A small image denoising autoencoder, trained from scratch.
Model: 2.33M parameters, encoder activation gelu, decoder norm batchnorm, decoder activation relu, decoder widths [48, 96, 192].
Rows from block 10 of the encoder, named by matrix and row number. Each number is 200 + 40 x the weight over its row's rms, rounded and kept within 0 to 999. All counts start at 0. After the name is the row's rms in percent of the matrix's.
# mid10: scale 2 3x3 conv (encoder.blocks.10.mid.1.0.weight, 52x52x3x3), inputs 11-21, a 3x3 kernel for each
mid10.13,228,181,179,170,146,200,162,173,153,172,186,189,194,157,192,200,157,183,189,191,182,177,201,179,182,190,186,186,191,189,185,191,194,183,197,185,194,165,142,149,143,159,117,205,135,188,125,144,164,5,28,312,22,183,132,209,192,203,188,202,186,201,166,199,205,197,185,201,189,192,199,186,189,203,206,201,201,206,196,204,208,204,196,185,183,203,175,176,179,182,188,199,197,187,191,204,171,199,198,197
mid10.14,225,218,214,218,233,251,177,190,246,186,195,206,185,181,198,159,173,186,112,194,197,185,206,209,192,217,209,207,195,191,202,210,201,203,200,199,207,182,181,177,225,155,190,194,256,230,172,183,175,151,181,206,240,163,166,202,197,203,201,160,176,202,219,196,222,184,270,185,203,194,209,211,199,205,182,197,191,189,187,199,184,181,193,185,174,181,196,183,225,207,206,209,185,200,226,189,189,211,206,201
mid10.15,065,173,161,218,228,183,197,178,172,231,198,163,173,180,181,189,184,178,190,167,181,179,158,184,199,173,195,179,132,174,225,125,177,186,165,205,197,41,151,151,104,169,135,161,187,187,216,201,160,174,146,219,226,211,185,194,204,200,245,204,293,182,193,239,237,236,215,239,210,230,191,265,243,213,194,198,170,196,170,203,199,209,162,210,179,205,214,233,159,217,212,191,189,215,232,209,172,158,134,175
mid10.16,156,182,218,179,165,195,171,170,162,186,195,201,191,181,201,182,161,201,200,190,181,183,221,188,188,180,185,177,156,187,188,187,190,195,193,177,187,201,220,177,194,193,198,271,174,246,193,211,178,185,199,280,174,246,185,228,202,200,200,207,200,203,200,201,196,199,231,197,195,199,196,196,194,192,192,199,187,198,194,201,188,200,209,197,216,200,224,206,225,205,199,210,198,186,212,194,192,186,181,171
mid10.17,103,284,256,259,246,189,214,285,243,293,234,261,228,207,180,174,237,190,215,230,220,213,219,227,170,235,225,213,195,164,242,204,199,224,202,221,188,222,237,223,193,220,189,206,183,309,222,246,143,177,179,198,186,211,193,179,193,163,163,195,141,201,177,154,212,193,194,208,227,209,230,230,209,200,222,250,202,221,236,230,247,273,186,213,167,178,222,190,176,204,159,226,229,264,268,244,232,230,247,231
mid10.18,059,195,207,256,206,159,175,207,239,238,169,297,215,168,162,108,198,227,223,179,181,192,168,221,218,189,187,179,65,201,191,147,201,256,157,210,193,86,242,179,246,250,118,106,59,184,171,359,199,148,230,116,212,234,205,185,192,153,292,233,208,159,199,157,150,168,162,184,182,187,169,215,180,161,129,208,195,186,180,175,186,192,195,190,167,192,203,235,171,165,189,180,217,222,194,221,238,197,183,175
mid10.19,058,128,108,137,178,158,178,181,144,195,202,222,211,186,181,173,198,186,199,171,152,137,179,174,143,197,190,185,147,198,245,188,221,249,163,191,207,122,179,65,198,212,97,171,158,133,168,195,127,166,196,85,207,185,162,204,211,198,200,202,202,193,195,173,197,151,157,198,190,196,192,201,189,200,188,200,188,198,182,201,186,201,189,194,152,190,195,205,194,197,180,207,185,212,186,216,201,174,199,207
mid10.20,065,245,258,248,226,235,219,274,262,247,245,270,203,220,204,210,232,202,183,175,202,197,195,202,218,202,223,206,92,206,245,147,224,248,124,245,184,175,219,232,167,288,215,224,198,305,261,272,245,209,186,236,246,85,255,187,203,225,212,199,229,270,237,266,220,187,230,230,207,206,212,236,244,222,168,203,151,181,157,216,188,205,151,245,222,238,244,239,153,132,215,160,138,205,214,196,211,185,234,228
mid10.21,071,225,253,273,202,231,219,267,433,256,224,204,205,175,173,203,190,202,206,183,177,173,193,193,202,192,177,172,95,170,213,158,157,177,174,175,196,100,180,109,144,208,179,64,84,136,213,256,226,178,239,309,238,207,225,198,200,191,258,206,243,170,174,160,204,224,208,226,216,219,197,251,244,216,195,218,178,218,191,230,227,209,212,218,204,238,219,253,232,211,218,186,182,214,205,201,188,141,128,143
mid10.22,092,258,213,250,383,320,267,322,357,253,225,187,168,253,200,187,178,168,172,204,227,239,212,227,225,193,224,251,187,198,245,225,221,247,180,202,229,198,177,260,408,291,259,250,365,209,154,115,153,279,242,228,238,161,174,231,245,205,223,207,239,200,225,214,215,214,203,198,195,212,196,199,229,193,176,169,168,187,183,198,192,165,206,251,203,186,186,206,192,226,228,208,200,288,213,211,228,217,201,232
mid10.23,048,138,192,232,179,196,124,203,218,215,195,229,190,184,191,177,205,168,194,139,164,142,183,136,193,201,150,149,135,148,218,119,200,218,162,151,179,0,73,55,78,194,0,94,34,200,142,170,90,84,201,91,145,96,180,210,201,197,210,198,244,204,216,202,182,191,193,209,150,184,193,203,187,214,210,218,183,191,172,201,187,199,196,197,180,200,214,211,189,207,195,193,214,227,200,215,200,180,213,191
mid10.24,042,171,163,165,180,105,187,306,231,186,186,150,78,194,129,164,283,197,179,202,198,218,293,229,220,354,218,188,210,207,184,203,214,207,197,237,211,149,125,120,128,139,157,194,197,190,267,106,266,214,143,223,297,262,269,191,198,185,189,199,197,201,195,200,218,213,204,202,209,209,200,196,193,203,232,204,182,224,220,186,178,183,195,199,223,220,219,201,227,205,197,192,202,204,223,211,257,219,210,215
mid10.25,148,202,191,146,139,195,45,133,187,125,193,226,168,118,206,128,120,214,149,195,199,200,190,207,201,199,195,195,146,157,171,182,191,190,196,195,197,156,185,123,169,129,124,185,166,159,190,211,198,67,126,173,130,205,143,216,195,216,188,196,176,197,191,188,210,202,186,191,169,185,186,191,189,200,188,191,202,202,181,199,193,189,195,179,187,181,185,199,188,178,189,197,198,190,163,189,175,187,180,195
mid10.26,147,190,165,181,162,190,161,177,196,189,194,186,188,190,187,191,198,195,199,194,190,165,203,189,181,198,184,188,189,196,193,184,197,199,199,193,196,187,156,157,151,185,158,199,166,197,186,151,155,69,55,187,148,217,325,202,188,194,201,211,197,209,198,204,200,210,189,205,192,195,205,200,191,202,191,199,197,198,184,203,202,191,197,197,189,203,201,192,190,202,190,197,188,180,200,206,196,202,200,184
mid10.27,095,178,179,211,199,257,122,184,186,248,235,230,214,213,193,222,211,189,206,146,173,184,172,187,170,197,174,176,153,158,210,155,170,170,152,175,168,48,135,111,187,267,152,142,112,121,260,262,241,229,224,548,249,235,256,209,218,254,255,191,256,220,231,233,211,209,229,221,204,179,204,230,225,227,195,208,150,181,160,202,193,213,202,224,213,232,205,220,225,215,212,156,137,204,132,177,133,160,142,124
mid10.28,045,266,257,374,230,200,414,232,236,502,166,104,201,189,115,177,162,164,126,190,171,223,203,205,252,204,175,217,158,190,189,167,194,158,143,120,201,32,209,269,245,260,236,200,214,249,151,167,223,267,193,248,156,68,158,147,156,177,172,181,214,146,100,146,221,225,223,221,218,254,208,216,283,204,185,204,181,202,199,211,198,205,170,213,221,181,201,226,215,188,199,151,193,223,207,253,212,204,182,197
mid10.29,063,215,230,310,221,195,229,203,200,266,238,185,196,202,198,179,207,180,160,182,136,185,182,150,200,185,192,184,205,214,277,188,249,251,212,239,217,177,176,203,241,205,182,208,180,260,207,96,96,160,92,167,149,172,176,183,201,208,212,171,240,231,221,239,242,226,247,258,229,247,205,248,249,210,214,192,153,201,187,210,234,207,198,247,221,222,226,222,202,244,210,194,176,212,269,228,205,223,197,215
mid10.30,101,209,199,216,127,135,197,199,207,196,200,211,204,211,192,216,211,207,185,200,198,231,153,170,201,196,199,204,198,191,194,182,192,200,187,198,191,140,129,199,139,155,213,105,167,200,240,206,263,731,263,394,309,204,308,179,214,223,196,220,224,207,208,230,200,201,216,189,206,205,183,192,201,198,200,198,196,202,228,194,176,194,197,205,218,194,223,199,194,184,197,208,201,212,167,173,211,200,213,221
mid10.31,120,256,219,225,218,238,273,249,254,242,199,228,210,207,214,196,200,212,166,228,242,230,230,227,212,229,229,230,136,181,223,108,10,199,177,182,210,257,332,315,179,202,307,279,216,251,206,237,173,175,161,68,202,189,52,187,180,166,193,200,131,144,152,164,213,220,210,213,220,224,227,213,215,192,166,218,227,224,213,216,185,225,221,213,208,224,225,238,208,210,225,206,225,175,204,207,224,199,234,217
mid10.32,125,388,411,279,302,289,361,281,256,345,226,234,221,205,188,217,200,200,193,216,221,222,218,212,216,207,201,195,203,190,212,196,165,201,197,196,196,416,486,216,251,209,272,266,226,292,259,254,289,202,204,211,189,185,192,193,203,188,185,191,147,179,171,170,207,210,279,203,209,209,206,201,205,218,222,222,212,206,205,212,208,229,209,205,229,185,212,198,198,192,197,220,222,216,216,205,217,205,187,203
mid10.33,046,242,134,272,137,286,192,248,258,247,225,239,207,192,184,207,213,135,200,184,192,178,191,190,188,201,191,189,111,173,234,159,149,188,196,187,214,161,232,239,107,251,226,145,27,246,287,281,259,148,182,235,206,47,186,221,210,218,259,183,197,181,205,189,177,182,195,193,178,172,163,196,201,219,169,221,180,185,177,192,153,193,218,232,208,220,223,226,248,205,257,140,176,199,187,183,170,138,155,153
mid10.34,055,148,194,142,145,125,171,167,190,166,144,166,136,184,185,133,194,183,193,166,149,141,166,197,145,183,194,181,197,212,198,179,222,198,174,195,203,172,144,100,28,123,0,115,129,131,233,71,158,612,179,118,203,170,250,225,230,192,212,201,207,223,225,197,256,209,209,191,173,183,189,218,192,197,199,212,174,182,205,191,194,200,190,193,176,188,190,172,199,190,185,153,186,168,167,190,156,188,205,146
mid10.35,055,210,255,275,240,222,242,202,200,254,234,179,225,180,191,186,187,214,137,207,193,203,217,206,212,199,203,203,132,183,190,195,236,154,160,188,201,117,218,215,255,153,207,194,211,142,118,176,147,126,157,215,183,210,124,208,207,192,204,175,273,181,167,188,230,240,243,232,218,247,187,250,255,199,181,182,123,185,147,208,167,178,181,227,193,213,197,264,208,213,221,200,217,208,247,246,187,196,199,176
mid10.36,165,173,177,190,207,152,171,164,187,197,207,197,196,205,205,206,204,148,201,183,191,193,194,202,198,202,193,206,194,176,203,201,198,208,199,192,202,91,57,124,172,131,122,149,162,198,178,153,229,167,202,255,209,108,206,201,174,198,213,177,146,204,204,182,206,175,196,201,190,172,183,190,163,210,203,211,218,194,193,212,210,206,173,167,161,149,170,151,195,164,172,175,178,187,195,149,182,197,205,187
mid10.37,086,220,185,183,318,215,174,227,186,176,211,191,194,206,190,186,213,188,201,213,213,203,244,220,208,271,221,201,203,200,202,200,202,205,200,202,207,290,229,195,323,180,269,322,221,212,313,226,221,232,225,187,382,331,207,198,200,197,217,200,199,217,200,199,224,210,232,209,207,208,220,220,203,201,201,202,198,201,200,196,195,199,255,229,248,249,205,212,288,227,208,236,200,198,306,209,214,271,211,202
mid10.38,037,185,192,176,194,80,182,200,246,187,204,189,201,120,198,183,189,229,189,226,217,219,217,256,224,214,212,205,189,217,211,189,204,206,212,304,268,85,39,25,63,94,119,167,164,134,236,160,225,165,168,129,197,170,150,182,192,140,266,178,227,177,145,181,241,209,199,239,223,206,203,223,205,193,217,197,237,219,217,180,188,175,186,214,200,225,213,230,216,212,214,191,200,210,174,227,182,189,180,173
mid10.39,061,245,244,309,183,250,244,263,196,313,224,208,211,197,180,194,199,185,181,167,180,178,187,191,199,183,186,183,91,165,186,177,164,168,157,171,199,158,209,207,229,250,199,196,126,204,219,196,205,166,200,270,248,205,199,206,218,210,209,180,235,151,181,171,225,238,236,242,200,198,197,270,252,208,197,207,142,171,165,200,179,202,195,223,179,227,170,259,205,226,217,165,201,212,186,195,158,147,154,163
mid10.40,094,132,200,199,188,199,150,197,199,148,200,197,180,199,179,170,190,123,192,201,200,200,199,200,201,200,200,200,201,200,204,203,200,205,200,201,200,193,196,194,203,198,193,197,248,198,79,91,86,104,117,100,99,59,109,201,200,200,199,199,200,201,200,200,200,195,189,179,157,182,193,184,200,201,201,201,198,201,200,201,200,201,200,199,200,200,199,200,200,200,200,200,199,207,200,200,200,200,200,200
mid10.41,093,299,174,254,275,146,203,280,183,205,188,230,195,147,141,199,205,168,197,230,227,248,204,202,225,220,229,220,182,85,116,240,206,211,245,208,187,242,167,187,191,292,203,179,54,211,233,288,270,368,339,341,216,148,269,225,241,197,194,256,199,212,198,196,211,210,222,211,216,207,199,210,207,261,202,204,194,197,217,184,165,183,238,261,235,218,262,177,246,204,197,287,236,234,237,198,221,212,200,216
mid10.42,082,214,187,256,107,108,130,223,213,180,181,185,207,256,176,230,205,147,137,214,203,228,167,159,197,203,198,198,209,246,223,220,210,202,191,224,213,200,174,250,111,189,196,131,225,256,196,184,257,609,425,369,239,135,191,185,214,207,200,201,205,197,193,196,220,200,210,210,227,201,194,198,198,208,199,201,199,199,232,182,156,191,202,210,216,217,231,198,207,184,154,220,215,220,179,167,200,200,203,225
mid10.43,057,16,115,111,88,278,100,177,217,155,185,199,261,190,200,204,203,183,190,197,223,192,210,220,225,194,193,191,220,201,294,258,267,301,183,220,255,60,57,65,90,306,116,120,225,137,251,198,260,220,167,204,202,109,183,253,169,245,229,135,180,234,237,200,211,195,198,197,200,138,179,179,213,229,146,188,170,176,154,181,177,177,170,190,179,224,162,228,193,197,226,193,189,244,158,212,216,162,166,201
mid10.44,120,244,231,339,211,197,261,256,256,436,222,227,175,205,202,208,190,220,212,212,214,227,186,207,227,219,215,232,199,169,218,185,170,219,179,160,199,234,202,253,219,234,290,255,213,372,193,195,213,190,155,251,178,191,235,156,171,173,192,200,204,199,204,200,201,206,211,211,200,223,207,200,243,222,219,216,205,205,214,212,212,207,182,196,215,209,213,222,198,209,233,235,205,249,210,222,221,256,218,222
mid10.45,060,257,281,306,268,269,266,264,239,479,242,187,209,202,176,194,190,101,185,206,230,207,239,228,222,219,217,209,126,144,201,117,209,183,105,157,152,148,153,236,213,301,211,225,143,288,263,154,233,230,157,237,212,151,233,189,217,183,196,200,191,212,245,240,202,203,193,229,205,194,205,215,215,226,184,154,124,202,136,208,205,213,213,244,216,250,264,224,229,202,210,207,206,222,220,210,197,183,206,190